Weights of a small segmentation model.
Training: soap at rate 0.0011, 2800 steps, batches of 64, held-out accuracy 97%.
Rows from block 15 of the encoder, named by matrix and row number. Rows with one number belong to one attention dimension. Each number is 128 + 32 x the weight over its row's rms, rounded and kept within 0 to 255. All counts start at 0. Numbers have three digits each. After the name is the row's rms in percent of the matrix's.
# q: window attention query (encoder.blocks.15.attn.q.weight, 384x384), inputs 192-383
# k: window attention key (encoder.blocks.15.attn.k.weight, 384x384), inputs 192-383
q.152 096:077115190170146131116098136088094120119084161119092082113168144142132123077174076141151097146171102081184141120113111189146129124164164135143148167117076071130110121094106113136141088103096120110112072125089146053142162117146077158114118139094148079142184125154129115146122156136155206147158195139129155078104140151146139115097110165111134147200115132143135154148159146160086088118119148217094079157125126078123076089108123105135149182154112128135152146126101131129119104170127105099119099138143077066182072094146110091131119148167152181092142191131112110133157154193078084110
k.152 096:146150132209149160148123157153193118133138161111123093135085143139116159135154112155136149157147198090111113140098156135152135159126092139134122122191089134158106180156110164161111146124155161088146145165139138186107114105141091115124082128140051112108135150119155145122102094152109155120141178149181068086205161121192131147144115187173169087110147133091151060160163083106101128093110082119119146131128095130149195142165200091107101152137123110133173197114131158144143177095122170066091136131125128132126113134098115224120110147182147116176157170148086095176083092182136115171
q.153 093:066105150118099107186059109146068123124096109099183185131111119166112148144155160166182106099191218147117102163148138112171119130150135106115132182159149147164077173147111113141146122177105061087164187113140152159114155082155105130102173126202140129110093082166079123134096153163126126122163142148166067104137114154156203067151166131161124126121123130157138148114198105135140135117122134127111125153128120135104123105128079112148158135119119149093168131137107094074073149145199093129174125147121126154122131132185093151160161140084077071180110155174097099124128100073085147157
k.153 093:136153183162116076068150075149161058111173104185189137105108174158118097112097115110161166137098093099118109145167118118163133147118106090095128165112131131146056093134092098141181112128154146104088033169172072184167103093045170137108091165154113152088139109151078180142146121086148067104116182182127105148116101131139174099132138141087086154171159090167030082165149140159121092070124124150071173155111119114140090139099111118111184159158149140120119135099172110106139068116122102123094135104169144177134127118158116096122154107100097142080105142117146142101112179099058134172
q.154 095:196173118174085105135148160152147125111103109079163153135090143190092132090097120156144163063095079125143087173127168189144148133133111093163095130102213135116124121105120114117129156081084161118091133090196119145176187108125105156130201126138130112166109129126163121183082092114175141104110112154134128154148186110100207094120130097105105112080093107162095129135107136140074122101133151118119067160086103105102131138120154069110161110071168104161061161126136135140188104123095107153084102151087118066178144113125135061115173175108175144141163124098158111134135139152142193161
k.154 094:115121103162119153052052147128058161150141147133178129174195136186076103142188101118099158121158112170125141088123103149145142157138144123108142161088122178132120120122128140140096126176138086131117147083078121108154096159136104096164139155114163126117095109118106123151142144111142131128091090124142159127079109122096115125119079144119094137111171176161126086173125077114104126130121116140116146090120197176080142128166130115158140128134119132086114128141120157121100120120094183102080119176189059087128140102119104118133193166117132073107166173138151135105115080102108155142
q.155 097:125072127115123182132106092157125135079112172177131144148130159110169125160162168123162161100127097122081135127134157168129119117146129074127141154122180137174172158108153130189109149145136138139148088161090184212099134167084180152137125149057098114167117057150091153145054117090101120162151134105125122112088089110155171069097158139209110097137146147129130169129120146155169116121129113161087136104138109150139095153129132062103124136143145111101124105114153151159141070149168078151163160116092196130090116208132132147130082120065147133156103077102165162108125115120127163096
k.155 096:127087112171029092103081094109142168141102161146128144170172140161103128145157084123170103114107086062144140097140100214164122117090168142101137141137144152122168092133137128104166125148130135150182127138109127169133185091141166114092097205123148136094116153130190161152107130106033136088154132134153173119136139100150105107137119141105092123100096078159147144166139148176154164093192078126166133153229143118156110121159060122149170143187074148170117077117139062140151128144080111151179119157124150118169112133172105087175107141140119106111079122130137094117110134133112170154
q.156 095:114100146135144167143131125069110110125075132113116120112089121097062149146156117087108152152102092089164154182073203106103086103133089135151119110135168118079142129140120139084168127110143191096115187146077157118120099064057142157119135071065077119195157143108137105156177122156128130136103161148133084101114217121099151188123085140203127113127100102181151176124120107148114087146131128155155148166144143137103096096140105101153064149136160093105116200130124097109108149130102169180071107108159180157126080098185138112072123116133140139142154180140200196154117125124102081187
k.156 103:121136178098155101093115156123121126101152055108121135134069124121114114129127071092138072110147106183136145120105081087173141136191200142126135102114190198155166123139093173154143184135144143148160125140119125178137149099117154125141143149184155126165051134120144132120126083165134133201105192105045177110093165100153084109115131133097117088093134210113185114188140143078153132154144160112142143084082156144161154114194115119087074098111138121160125118145146178181142169117133108127166159128093143152086099118146109128085069148165174097133135125169111149103086123151165114155
q.157 105:081154098162131183085129124162066105122126076124086119139125107139081135122109098161108109078154136150169109096129093126116113131156162145144159161088118136214119124089091122132073090078134177112119089159090179126145074224152083106146122107115115135113127083072169142129098098124107108151177130119121213140093124149137125123176065079122095127119161106135087163118162112082092095183180132175088129142125104162098133189128182062106128164132101104127105107124128140079116118144093104098196155099149130119099115153147126112161128107116119110148167137135143197103123111112115103168
k.157 107:144118134078189136116147074133110161150072177180163117181179106142143120138212117138101118076087140120053133119163159161110133145106102148174134150148168179114103173085094129184134161045115123157163119128161090189147109129089129096097179135132134159154156086141146146094102123088175157129170132119162132146156169086111087111086128093136161079149118108084194125168179096129162127102093104126103107102120093124181097168126120142134107133139165073141163117113117167109130137106066179113177127109118163133113138089119044106106133093147178108180106107147162082162103169113155091140
q.158 098:145113088115134121146115165100108166094121088122091108106211111130047145076145096119119137116141098152113103127197108145171107092155146170131057114063108132164149147124134165059148100160160083103113120106090156089187122178098135160065154111127114132156081069093168147134081132137151143116148132118126090085169118126086152135120163149104198142175095173142127138131128111186109077127120163111086158189132181157148117155153209091137141107190121138141104145129118106116123135089097182183161135095203099205084063138132102118109090084151143101125116142114094131148087138094144129163
k.158 091:110156140119108152116103148086113155102106097104164158078125131138084128176106091115169151126108108174085110096076082163154137073189070046124153172182162162153129161202135135118168173038192131105099157107150147171126138110116070156115101169132061147155180098089158108124096125141179142137110147159164069125151123102124085063123110140183117102137143120167171128144165065097167125128152122145174103126106145103136093135173107127126129087116167079129101103097112127104120127126136099147130148091105106126156141098142163146140151079122154171114103124120094103156131122114065110041
q.159 104:110092072089126114158148134129095118161144165133156191133097148093042124130144114083140167161055126106156078131131134082234136104121129112119071153107050151124152115139156139171166111135132157115105171130148190081102126085118095093101146073120133168119153190063111111125165125152060138143087105070177099122078072089099119128151082143131121066116144139111153144092133115089107108151063108100120139110143157125111127153092090159133126121102147069078129111102126138105086151134216168150150144060127102160110081128163091119099098146100126103121128199120120134150123192156071139195
k.159 102:140118144088131100111148117129149090126073128167098138099114139113111129154133139135147060093110138140098162131159110140105124103112102116092102050129158165115133176148096166128131125105150144135088156096137144095086125210142160143087131142082089137143131150133176129184098090098160120057108146071132138156129142083122109090110121107034052130155064176150114131098150115098132123128140151186095203145127094135137152177176130159144098105107095120101124196105128166086161111138147090177148190126121162131100121115160125083110133115102143105147139147133114125128128192159069144097
q.160 088:148144095129107107108094137058153144175072132139081124112143110163174126145179117104085041071141149135115120139137067136128132050136153128148131131129092140134146111122103116139090098103176102156128148098137092164136154091150071131066164127153111138156131086110171152107080114157122106111127129029164193198135156172107141099161152138166114141086076162198097142114106156071183150105111161135161187082133136122162151126152157095156176159095097148178147167132116175155121131098163090132121141098133151145165102153090084112105099114152130139102178094108187142050160116147114129111
k.160 087:123088105157131109136172156162183146125132114159126152120123109146140191150086087175156120144153107184142079124084167111057121095192097107105118094131151135150123139142123153140148142110144122135070126127192116179157154090140150118132110132113108165143081118160128140146156087030096088124124150114119141116162228149165108092117160151128087116031152127181127141100066083097156127158062130150114156105118127113161090177145149135107109103137106123137104075160162108133122118101179128147128168082144069135168175168148143129074098147079117177053147127081107111127156136122084108145
q.161 097:084150114115121109095131111147131120174143165135176129084070111127161156103137172133178129064149132122126165147133109142135128080116127139169134150119067109192090106106136120073166094169105129114103145142167187117083152151168159145120132102124155127089113176109163154124156079137128133123141099122107167096161105122123133129143125102132113122170180126103141150078115153172104136168089133159129133133084075163221123091123087131141211076129113137160072142157148122098128189210093119097193096145105145177096086180150097125187077135117165118099122173138150142182104087152150106117
k.161 097:086087114127138064128095101152138069110115180161184148055101107075086115129120137139149144090098104114102120129161072147206155103102198147080107154114129122145160113157116062186147106183115155141136097112186122173103162088164143130136123065146137112079156121113174088110098129166105144145161152138200112112140145173182077077110153083159153136121137163145154083152131106141100106161128135072104145172086130102152189152137065126136101129112132103148071110142081135115150114152083077137121143098078121151139127139070138176137112141145070139139106130123132151127149165158142133128
q.162 097:131172179151086123081151153092180135156137098136119105097142120127072102107154177111097139119090164129057155107183091161194135167163152161132180158108103063099131112134124111119123095141111140108116103098109128130046103124148102089121121127123110143166175150162199055073123112124115073127182111175101109108133183184112148162081127132110169112128129088133088198138140139119168145138134114097113084085149177103116116107162194070149082100175193116142162086109091082134107101172121175225130100206129125086118161152110137139135148108114116179117124135164110102069125163086113155160
k.162 099:158132194066161119119066123090100093122156120147116157129178181121156151137168123163138128140118128106131176151115138141178156196152129091144117143163102110162084149171185132099155115127183072148220177115070177113160147164159159130182075131162090145102113131158130111131130111143148128105156109095094145161111174174125173091155109156120167146134169155110222154088103118155105077065129089125122097129069108153190155119055160194124149114136096131157135120147140149120085113117135165179117091083114153125132176117125189075116146149174115080096119106100150144157156072175165118117
q.163 097:163084146172128091053098097056137145129129113089188106155114118109166136152160135116113090153122086052180183106123112083170187164141135139123205137174080149136188139160089091111139088114103156154142094075144241151110130113101173127123158159129135128169107150179093160095130166108118155097069162148136138087147151080187096199133118128166154112122150131117151141105126177114124115095135141126126138160139149124152107115157189072097152157132117146148093113124090105102052152161145101112130173071157157145120098130117095106082079227157146127119148187173146141142146064088150138146
k.163 093:162111083127110121089098132098119140110133042119133129092094094145165182127123080124136073116073173068182055178128068217130120129134114146091104109108101114195134057168121168109115171140167134135103093095133186149142172141206129177055146104177132157125132115145172160108129172125107130131145120135066105062160134112154174154124115190109132111170130107124168095124057150131131178171084138086140152215081101130178103153171137163107102165124132108109061109138129133101084087155144083084151099052157176148133166086121126121107113117162079121104170132097188135124159150074172162132
q.164 090:131130139156122125126152118105160124118100174168119123111120169132122122098130084146112167115111128096137092109143132117176110118130093075112164165143110106150202175115101133092168117195126173164087192129163154139121157082104174118152153101105114128118183114100125133117151132148100110119116099128136115117097149103108101107168124169128141136146097181162109124158167091131132163102158147164118106147106143143139140188111125099117192020164098000113081222114094140118160097154098183094132198076137146154087114176182138170120086117177125101123074146150123132123072112144135099107
k.164 093:112077147132154156154185165165156071106102112131108142087103164186109152139177156134147129104111129109141124149082152117117089078130162120109147114124151150155074152089082151123099097145099112099135123176165178161142089196141141147123068176109153092124134090133121157145115155105126135186153147113080109131132137082160083093140108166155075147116174103187107158123096072157158107094146103114107113138152146064107143217154075058151070113107109108173092139103062101139182142169122120101134136151189099161078116145161087146170113101153163108152135088106137080084144156166207169132
q.165 096:138129163081106073170138137081151150133125126163121102126114124077116159058104120195101140082172159129158149156058139163087158106167159100130100155057072110223158114097100120112094110115114151138088167151152092133090107130137123171161140100161134127128138149140130122102069131165134162090146134136147152126128100144110167100118126146078163129158154110110125130133086144178140171142188095130144148145105098082107123182091120173135105115118098113145102152099136113109084078118109148132163107074120065094116084121054125091069112105128090086135118082141142166135123126099162159105
k.165 099:126086070076143102141099218117140099095091087141098143143170155194131113131165180088161143194167211129116074119130078099196097103119125111115096112183072098096108126138161098149156132092124192142178110121122155165102166100160111100121131164130151135113092050139075073165106136122176106083157203100132091116077103161142058104161130124067145125142149108156079091164182119145131138153102095096112147086145159225135113184103073094128151176111121131134141101147119106102133169132154086112149135131115107130105134074163121142103081102147178153110180210143087125106120127136097101152
q.166 093:075135092072119103185115041131135131147086131133110136132083109170196102151042092149135136113112166104104096142103169065123127127189116104074097146122164129153168132168128098186123115151151124160136186125117124066142187145155180137097141154174191137086159156128115175147108095110097137137133079091139148145105085137106148129124121129141107162133080078116131151136124108135123101080074093117091033088063142131145158112144078151172141120111141160126082100140140152149086106146090138133133140105152157146111133118171054161169208150091107160172157131114129143173106149089089220099
k.166 090:140077152086131115141156151106141163098152128087125076119107084104115141070113096111073155192070145133113138076182138143088145140132151153086177120152152159068144175113089092124079096033087097137139143148130105093111170110159172110182185128156132181118077183144155146146111144140102173186105126124119159158153115135129176113110195064109114199150129118105136129137124115123139140085075135146084077139081148099148154119099142127118114203107137104088112155147155074115113142126156064159103168162157180064109165122170133094152113132166130141139103125179100144159153151097116132120
q.167 100:086107090152066086142108114155153081066094092169140129124149131076127085116104140165148124133115141097126107127119114187161089097165082096116101131136134132185098133130117132138120140158097118102146115080127170103111114124175170191134154135126129139121168120062112098113163120121094106131115152164141199097112171133133085177113135133119169070078153133153124117126121123126116138112143117125150164166145141075124181182132152074156163151158110126099187152082064149165118197149069085075099199097112175090087165107147150156136092126131031129135103193157064148074148104196108132133
k.167 104:114135157149178129187096176201118122148134112118137071133103086151188125185165110155134170061110108056137123148117116109138092112116078096133095132191129128142150143100134135091156069161162160170164090151096116082127098204094168143176131175151110114110116143156168130157160096125120140119148136173091148143109059131093158088143142131144154173106097146154155120147141155169142107158140099084102122097142119104120085192094125158109088114143083132121156129176121120112111155104095106135132078099130105100172072151109142193138142100126153162159157178145171140168189172066165164132
q.168 105:100075112120146131138143161104131138021109076192101149114126148133122142101120162039135101127111125111078107109127125084106164142169105128182126098065121133168157115124147088186101093149093133158115082110119152166179113103126141146060155110098224112092125123091155134133079102118125150143137122157168152129155094170128178163132143167081118096104120141054090135096137182129162132084150059135126111173166081073149111104150127108120111156072100139101102146141156125128151118105169159087171105123108160134133241114102102128122113130169194144138112116148131131122125124181129115135
k.168 113:104163081122127121122066162128123132109195107135162071172099124164158137150119102150130081148116084147149101035123135126098200124076150144095152120113113178135146140123117144165119127145141147142160152151140091173176117067173153108086078202081141172134111132124124117155139156167159109121173167103064153091179161093137187099102113101120132135102124087083095123124153157125058116164077138167048088052122113185148094132132089190135076158136104102139141141193197133130165122155126120114168058132161108175098135151180088162147132159125175089112169151111157116151223118123163119093
q.169 101:150111119163113186120125087142153135086087125167088194123155129079118147163076138191068180099141113109094145137108123068114158090126108078143113156107149141084084161077117122169129125091204127083115145056124188100159080161149080189115139058125061174115127145116110153131097092157094153101057086117129105121166107101084105163147147193167118153159127132124071095130064082068060156153123151080157140156089143122189144151139171180166170138120145106147128110110104124098154122116153125117056137000083136153119123151125112157063160110182135101129156110150145079073192096136178069164
k.169 100:104010129109187098111127175138113107161098131110072150135114107165142122147141164165156091081156131147168153115133122070079117131093149116059146152114160100143086175095141146170156129127171146100089170134116103081137102147133146112121067177101171167126107145165132166154098111082158124133073094075060139099143116092131096104132136172121133117094099128079092133135126132142179112085132078127122119118130210106129171136148063123113119157077114111134151113114120110144074142138135122181163148131196095119174135162158098132072158071117138105128105143117106114091099107082177162165
q.170 097:125126185090113050209182119127112101087100101108091154099145174134087141062126060126054185141133142099158083189152101182149092183075064113102149121138167195135133118088129090189145154096137154099172115086112130109076123118167160112104074108142203128167098158137097140130083100102138144119125136108148143127159148083098122090137101090144139123147136112166170174071046124129083127113161147138143173105133149153137202077157141101159144126115135100126174134147163117124152131091127129097090106126150091084140139107208157101150107124134136141187133161146111127113162185117116131158
k.170 096:086157163157086145163115089098131147092108132147120143145132074135077145119089121055142089111122226211154172154107137121146118108135112114163127127101088168176167127139167104146178144139139137201155138166095142134109184160107150133128162114162119125063078117195161119120150126059080114105145164215127118104050120071139172136132143142141178147134132101137100133154114128111155154104131135113187162166146086179104133097132167115131120153125112169153092187159109142116124116129069106098179153117118065072140098119181139150138150159104154152165122156143176115113181159097163177145
q.171 092:138149103124056108147171074146099143113101132107108166140145070101074119117218137155117147160158173137125106189099112143087141111111123144145088142173119127100134163161141150144088086131196096135072106184082077112112064208128184131091175141130093215138153143117145192079080164129094149064130112175146100112163134141139164163140038131152147138171163138162112160105189140171106140140096110140155098134124104187184082145115161154122143141109101146160179079124087105131201134107123134083125159148187126185123104132123107135113107125147123131086177107080139136070176118070110120102
k.171 096:092102121091140156174084066145136109092137134121158106071185120117152149077139084100112062160101122099113129129098124140096137117205162064172076096158170098185090135144119126180153079135102115102137163085075088117146184093127090167135152198134088149086145141088090137151070128122135135153101160083179147120072150189154140141142141149103090104137163129155131118157078157117178148046129063159102148139116116128157074163169146105120173094125154129146119138106111108116118114121167135135146090171104141151116088172085152135124108165133151166140130157111132117161164116120135085129
q.172 094:112089080198108094146184100123089171146098114079100124064119104082146143122179120148123132127061166106104130160099124067153149094113119124135088062092084102039140095169090123172117130161142088154132081183138144118166168159122102139142118074131130082127179182091045126090146084125136116089148100129112110128155109129165100135152205114158116094094091122129168149116184103117205094164175094146159101069173118115129144136115160119128114150084118134123123087163131154187106087160132123160192155144140162107178135148179174100096111154140146144126122130107163125110105136172144107114
k.172 093:078131185120165045139130042120158149111125177078076130162130143124169206134155141121179092103110134082152158164148172129146126105095132133083071109093137119131119091109111199137086107109137074154038156072125153123105146132120127198122157058186106101087115124095111086124101104151089149152098158106105162104127155158117165099124132159134109095130119171151117199113099177185143155101124092121099136130131090158187165173129127121145105131107073103119132160119164090126186098149125125069155130119118116140066169121111129086107084105129105200148161131128075144124143109197116134165
q.173 099:135124127162188140129163118133147091109172159176154135117184141106164128170153089138169223084149129139103136119130120122127094135098089161132138162084193130088131125133129079130149175120135155167092171146095110159133129157110115166139107132098143123196118135125118091137131133159134122120141169111126107152117127090160177109185129116079133117058109153139150096018070118162105073115105182151125136145178138133128107143103173105171150118181151154126136100101160096151154109107111136090092114146129162137102142102204109089156133174172071113150117109152211071150112131106148143177
k.173 101:147097133140093102156122114112114187061100152107179147139142144153145094112140096123086147108115128067108158132194133080087150128107083085094151119133177134134170060167134140113147142136110133188121108136148160140144119183079132111172124151114178137149153150108152097125113151138142180114120084098103087107039094135130173146184113163110200115098128102069133136134078178145079116074186152079161126115121144146119147072129180136180128161086189151188104091131134159129125158114098171188147139139113158111113133104138118050192151072092155129149091156093107161114093102142091112139
q.174 102:176111124083151132162085153091049146129147136184091132218088129117035180187101117110095158099108121144119097101162138170148089074132133064124117117150048111165180100116059083122153093143095144175151137132193117097086108130102093094105106115124136140093178124122162105125111114095168149089088109160119135097098139162143137124113125123120138141101114119150112125083122159148144137055154150137096138153117133078149136097158134096127130139127094128124107110101183132120109097160179173151123130194098056164111108114044106160151078153113157126149175163073137175159035128137195163111
k.174 103:167148086066114153120116171069129132160149157085139222142094160115123162160147113087164182091113118115194046146122132119218126103067127104130140122153134138088138101126102053128137138167127187124142101081130138177106090074168124086121074157091124127127084134183101071150078157153084090099150042161110196157145065063141098166154162092126166115142111100115152061131204149089114176147162157167122078159122154182140090077139108173135104116106155092168129148121146141145109186123142117190146093124158064124178125084186139078176124124157150110046139114173141148118112149105094152108
q.175 105:148175123144148088132134103172158074105131139138098153070157125120130146160069167113108072189169154049121165098113166150128109112139170139148126145087132126108094114138133202104107129071148122053191157055145095112121092131149188082145122125133175167104149152134174162080137074133125134126116119099167109129146161119062107134125098065119152108136156129143152062099174090084165154131146093095221162152101121088153102082122171166044136144114090152095147118138115157103142098145176159121092165162134153150097100112130106185111123128113110084096067113189092027124102124090140118132
k.175 106:110133169138128089124152180180115121139165112111115062120118148185129147137157098097066139122141143096066141148176108101129043078139092088116156152133119091143172146209138097094146047125116088087104089223100103093178138112108162163108179110177117170101131107158114130161114110090160143149141093110130170105140069092077120125125177175130130154151160158136159184151189189117161125170175089212107179185090140145087110133106105134109150157061134129096089128139098089043104150122208119153164124167090083146124115141155077095120117097065079160136057107144127112142122126112136169157
q.176 096:100125147166142081146134095143106148119104175076089125113110148102156157133125147114141123082110078131142097083112125138101112156148134145158117114124127172178097071106074111126156155050117100103123146155077104154179089119153115115121072129120055080121138112142096127095152157081126180176165177105165131128115171055200155095102107136128066121137108120098127198136082166140092084162124095134107106140166122140085096123171119114109072160105119142079110170119133154087089106146152175120100119200136115184117110158109076208137171165137121182113100164144147152175103112087075172125
k.176 098:110134132179120154123079100138104187143120185155094117170085106109147143164130139125131191130059141122123098103145160165137119105059136105177164076095174145115118095131123100158136115141173079104151137114099135106081162099124138113120104060131108140110110188090094125164113099127152090140142155167127143094151084078107154121047128183124109072147135125111083115133147184126089113192097093127157119150106081127136143097164126153057170162144091121166126092064088125137205111148126124151107119155128130096104079146079121171138154120174157074139093092142163068113132157181125146153
q.177 103:124111221132146109091103074146088067126143119103127100121059126102159142092139140130130129091117164133180191095068063076135157124103127095126115093138118105133099155140160155133149076138071118117127134164180150126109129091186110122165150096116135169107132107192099138123105094138139148112128093146133099099106155150126107160088095095188071148159128071114128141140111119093134101112123131073190115133086095140137150162160118097157145113097137156088145069085092147165115168161164036145082128097166116156087105088162127103140102149172131120126111173196102185112087204175148115138
k.177 103:150106199147120120144121131104154073156143187086131068059110084097138144097190126151149090118166159153119166181147153112110089121071134146153148105105117085070165099129157160129126104091215121103077127175190124151121097108162196134110118088111075119117091136109146106109109113185102034079073113139145095140168137125072119103157057099165157112182092121131118171177123146157154175073162109110170170187105143132085175123131141146200168096112107101139139100133081147135110099139157110108176188088121092108054138191060107100067103132203121134141153180133175127092130161092122163173
q.178 099:100071138129162149121124113091092112146130172203138124093156154151092086103113096115107154145083160163137143109110160129125158125128121120140111114078137151085099128066182121149136129096126142107113201171082107161162186115194153159198148178181140138110112091091149115139115142079149182083060138143114148123144145085109135114162106169148130159108118137132154113151165146115102093105157156129171125196105173063058189174151084140107106143092133132137165112107174075184108215124139109148136140149141123122121079134129123035167085079107150174127128147139096129077132127159102152056
k.178 099:146134088122172085136174146098140108186114166097077159080151102108165110140125144177162123137138175143103130152147077145068096126150119152132114128061049105136155077116157158141098121106117145111173151139134145165077193127129135105104148085098106067125069161143126152128143104115094095170082173114142119127150149088127081139129084098149100036179157165145151155199115105098162104089118153128082195073114205082129164110122131115106141079052146135113112136094174127130210137089152090070176100164177184144133125160115131091197079167115101194117165111166106098147129163126134124167
q.179 098:132143106140120196076131123128177110139093167050164113093152170133170130136160144118079126134134118126191104117119188070138112149087132141135143117080108129145148106027140122112165139122131118111143128102092124071190110134139168163098139108096085109180153166131121139121127120145112206102144097119074149150161100061149120123114135121144133105160162188141161191141078130165154138109130200128115082184130166137137146143089083036093085119142153149175125153130123135110147099095132142125159177109153133144148100085135111161097162070183143201093072117075114145193151086117165137109
k.179 098:143117059104186144153136090057153121125074055149123117173156086091134024094180142122111099097129124114155073141058152110151162068117148125137099148145111137099102128153090153142117163108122083111090131125105160147138127101151075189108127115109073164108166079085130138129103133167133162151143122160149042108133188134112138116116084180095080079160199109172165142090151079136104144171157096130179139129131148112096147144178114161088143129150144082108114134152110137145181146115163099158133045145137148056131125051139093140118114150118150157138109090152135129148188128156079155137
q.180 099:094057108154121115134135116176159141123095128117105089195128080121139081105120195120078157141130058146125097130151114144176150129175135120102140137135180138096111146196042180129091185148178179181161094145167173125119154107034092086137119116076093152192123090164096087152071163112100130129105098099124096191097156144103170097124112101100147126144145137155132112104131162193153183106195107145127096146151110138181079172078115117168116156161123075122108181160172148135091148161166123135085094102131196163132124158140141143195159144102093149155157161117153099143134146168171142150
k.180 095:115086119148055159143159153162191116137103130089171132126098089107109097145085079170203164170100192113159095163120136108167085120164154115092125109158104066102092079132092079104144120131149150145160141084176165132153090148084109110164133170130181114107139148110095116118091123107099102125164144151065149073147161137129153090094085179136177084091141089103100114099119088118147161173103168144099115035135161127172159164150112098145148154152101147181080114171175094128087150127097133112102221099184147211097086133127106104142117104132171140195166155122100107083138075216163160144
q.181 094:099111108120131154102125140099146089167093141093126138115102165129084214100142153101100136176123092162046082179161133078131208133140169140155041097144085177131105123154107144117174120150098194154129099125130166138117134155080156119145144106164136124145181125148132120177159175146104121118099086139098111099114139154141125168142119112118084167156207121134070112141119103130133171126186108125115134139149140147133142175148101049077155156111127133221149148146150108104147094135132093127115128157157092051185168185105155158072161160132108163175118133139126144142072115150182113130
k.181 102:076124138101126069112142095098167138092078101135142107135115141137160158123171162118139144125119047117173138098175092126173136135097215085108126122158120154155054117098100122169189077183114128138177123131112164173099158157099193144039103132123147115134195150162120154126161150159140116117114086155119168122079122135108176107106071195113126106157129086100153177127153051112121190149123103104110192122109169159125102157148068114117089144131088150138047130155166144110107108134115129114158118115116153196092127125078109153096095117121114130150166089152199131158123083144114091142
q.182 105:142101134057150104107072096123086198133106157141113119190119102131127147117093058150120193117169141169152065140080165153108161095124170076117147136150140133168139115141093133100108158124068095124124143106189154099096147170142088192135149119131141165167062122129088155142163111125082146174099163131128117143087137128135163178112146087108117213188103149117141112121106146128158149135121170129159132147153127153090131089099155107108200142154063092074146133146124173157149140169129151116114130106102122165155130165188080107087055185109144071143142184120180186117061157164098111124
k.182 102:072090134124120166087075152131109208150105128069130179170110151176088112116080110097104179141140107139170128117178101141139130121092121146093109116157113152107157096080137050130157133118126094085102126168111113118049097105208115142110087120179140161086142120069084137117102125134149178100111127140099102120165153102081072137106135005098150114166119156161097084152127139087110136129090136119170134134137129089138205109142131095131077119176073162144087178135153134107091151111157104147110134138092087155106118135182117089144143122179152132185174144111149081129130107116102187166
q.183 101:075101143179083076130120121123101117184077138128128208121125158158188120084118117134132136134103127090229104137095152130066151114135190153154161093144089111089145085144088152139166134132088172151140142111133158087127125134157161158148136143151113132117157152134149080141117102078119155128114141137164111152099100117117160163123156135106150145096137148110154126118109153166119123061136155134142146182080148139134146106208097123124144073112084160095097121150149105155149108119162071093125088079110148192168146127066076126128141139102106159094201159143123112144114107151108142038
k.183 098:127113094074119143076133105144169102090175145130113136107168100125109115093124077091194118102132137096154103113086086132121200171197191163170124095140079149206128180089079188136103067134114144123144130137122154198124142133168165129083116161143066116160092171123141099169112143154082119101201167108153119069135121080068173101109134163134137136137155051198116120125089083224145149133077149154093139104088157103094154112115095022101118123140123117058129121145134160111104134104086122110163108084137098148160099110198078166141122158109153138126132117118142169120178161139115169153
q.184 095:100127130133099147153170192096157152100141109115146076152139127158129083072116114129147100128159131117092091119164170178142146149169143174140069156167135095141182135158126123155131151124176068109107165127143083184125130123139181155111076118076121125145097139159150108144089149118183114094182148129043102166095101104143150130078140113122187120047148083117142115148065119098206184052106102174115101153108175159058118149148094129101131098134136167091127167101124136161088104074087094100124128163129130139166090136141159192165128113126138103114192172169081120124158064152171120186
k.184 099:119124145132142140079123160166150158146093104142174160139167070159073144122073076131117171147170134109086101139077121117078186110069179115127170147111150064104158192147135144145124149119107167124163119144098133118107146125128125141110117122113158164113124199149112101070136115157178155097205096118109128091147076146101133143114140124169140136133091155147151079165125128131123125167104148172189107132148116071167105112147111176114061140225175110125154145108056099175107143163154131084112120069131110134099182131129113136149197093077182092111051159129161083103135089149100091104
q.185 102:154106134109141117089137100166096185129168104136180102147138053146152115150114079134098099131157156114142143076049173085170097095073149146131157130130122158140093131116129165175166175126165102150100117192141123187093113130143110153133111126138076115078159082087081149094105105144107128145134078125103116194171138057076136096108156091079049114132170176139125112174132144137102118098185175127069128162099145105097141136148066165137123060159109120164104169117156117131134153154210147123124178081121149140120160148078157089115141122134128142134207135126124135144169121111107178113
k.185 100:122109154111124186130082096077177109145116184127126113110132133070088040127133164095101097107126122135171096119080141148154137107107129123141159153119117087066160130066116105085110086101144184127103168092130145169104105160151105149144158055027132111136090147101095130157171107146136154122152134141182125180148141147172128120151132105116116109128166140129075106115123098197127087151183131126115163157162190119069118072155105156142165087136117105129132122107097100176174155100173141101060123167120143193156134111095108050114135154138123142130151161081077171146134140102120157063
q.186 103:140139109180162054089114131093132147138136132144131107115162124185129112111187069126160032162117151172160140156069081125157116123096141094142131094129144112172168076138107143087137107145091077138133092161130120141072176138101146138121048147175101147104121166111139150112146115106123134107148153139160132098151086137128146130128136123170167101123170107187165099126108149166107122091114112152111119133170158066125110160079101137121084139118103097097106187059129178132107136157170122137167122157159158146104105137191118064150111137103164199134159057102217157072141081120181109145
k.186 102:117127105135092131072120175149170192157104085137146070219162130163119154118092107113100131072119164132132139167132116123159084060194156110115138108125094102124138121145144175103097161161101146145103129166188156122159127148104138130141073124140107155169137097118133144105068153124147146211150091180147172055087151126060167097068159089061155145142075131115161069180147099178130176101072105122116093171142146124131119159066135103096098161117140137106102162165116127173116162173151177115094123103126147133096080100094120176168139127140138173131160202106088204170117181172123111110
q.187 090:107206133175157109124182132131147082080099103092141118150191172077109113095179064145154097159093108113142180105092148172173105176133106158094148128192111171066171137090093130158095115074138132141090137106164131191159128065127144154147164099089149173092122149070129129161044126149124143080132186119157163144118107184083117106133112147176070163118118151127164141122131202163088155103114117105122153098105093135123133170133162173058151132074106035114089147131166151144160161140105125115120086054175176091181165065139133156143144150134101153149054092117144197160111073139142119165
k.187 094:126136146173104108146128134150154102113128115187133175133090109130130140132157195134119142131181111091135182100126182174117131149120161153125114141114144136128137149086148125110156149126041118095139088045155206107114158144145154120113131157178088140107124169082171118130148200111106109088105143098105132113054194125183106080160139155170118093142114082139160149142075123144121142149086109133134128111105134076092205137180067128145167108134089138112078064157108113196113194134138134090146113127175166123055110112133128115132130130146132121154187179125064130129122135145131078100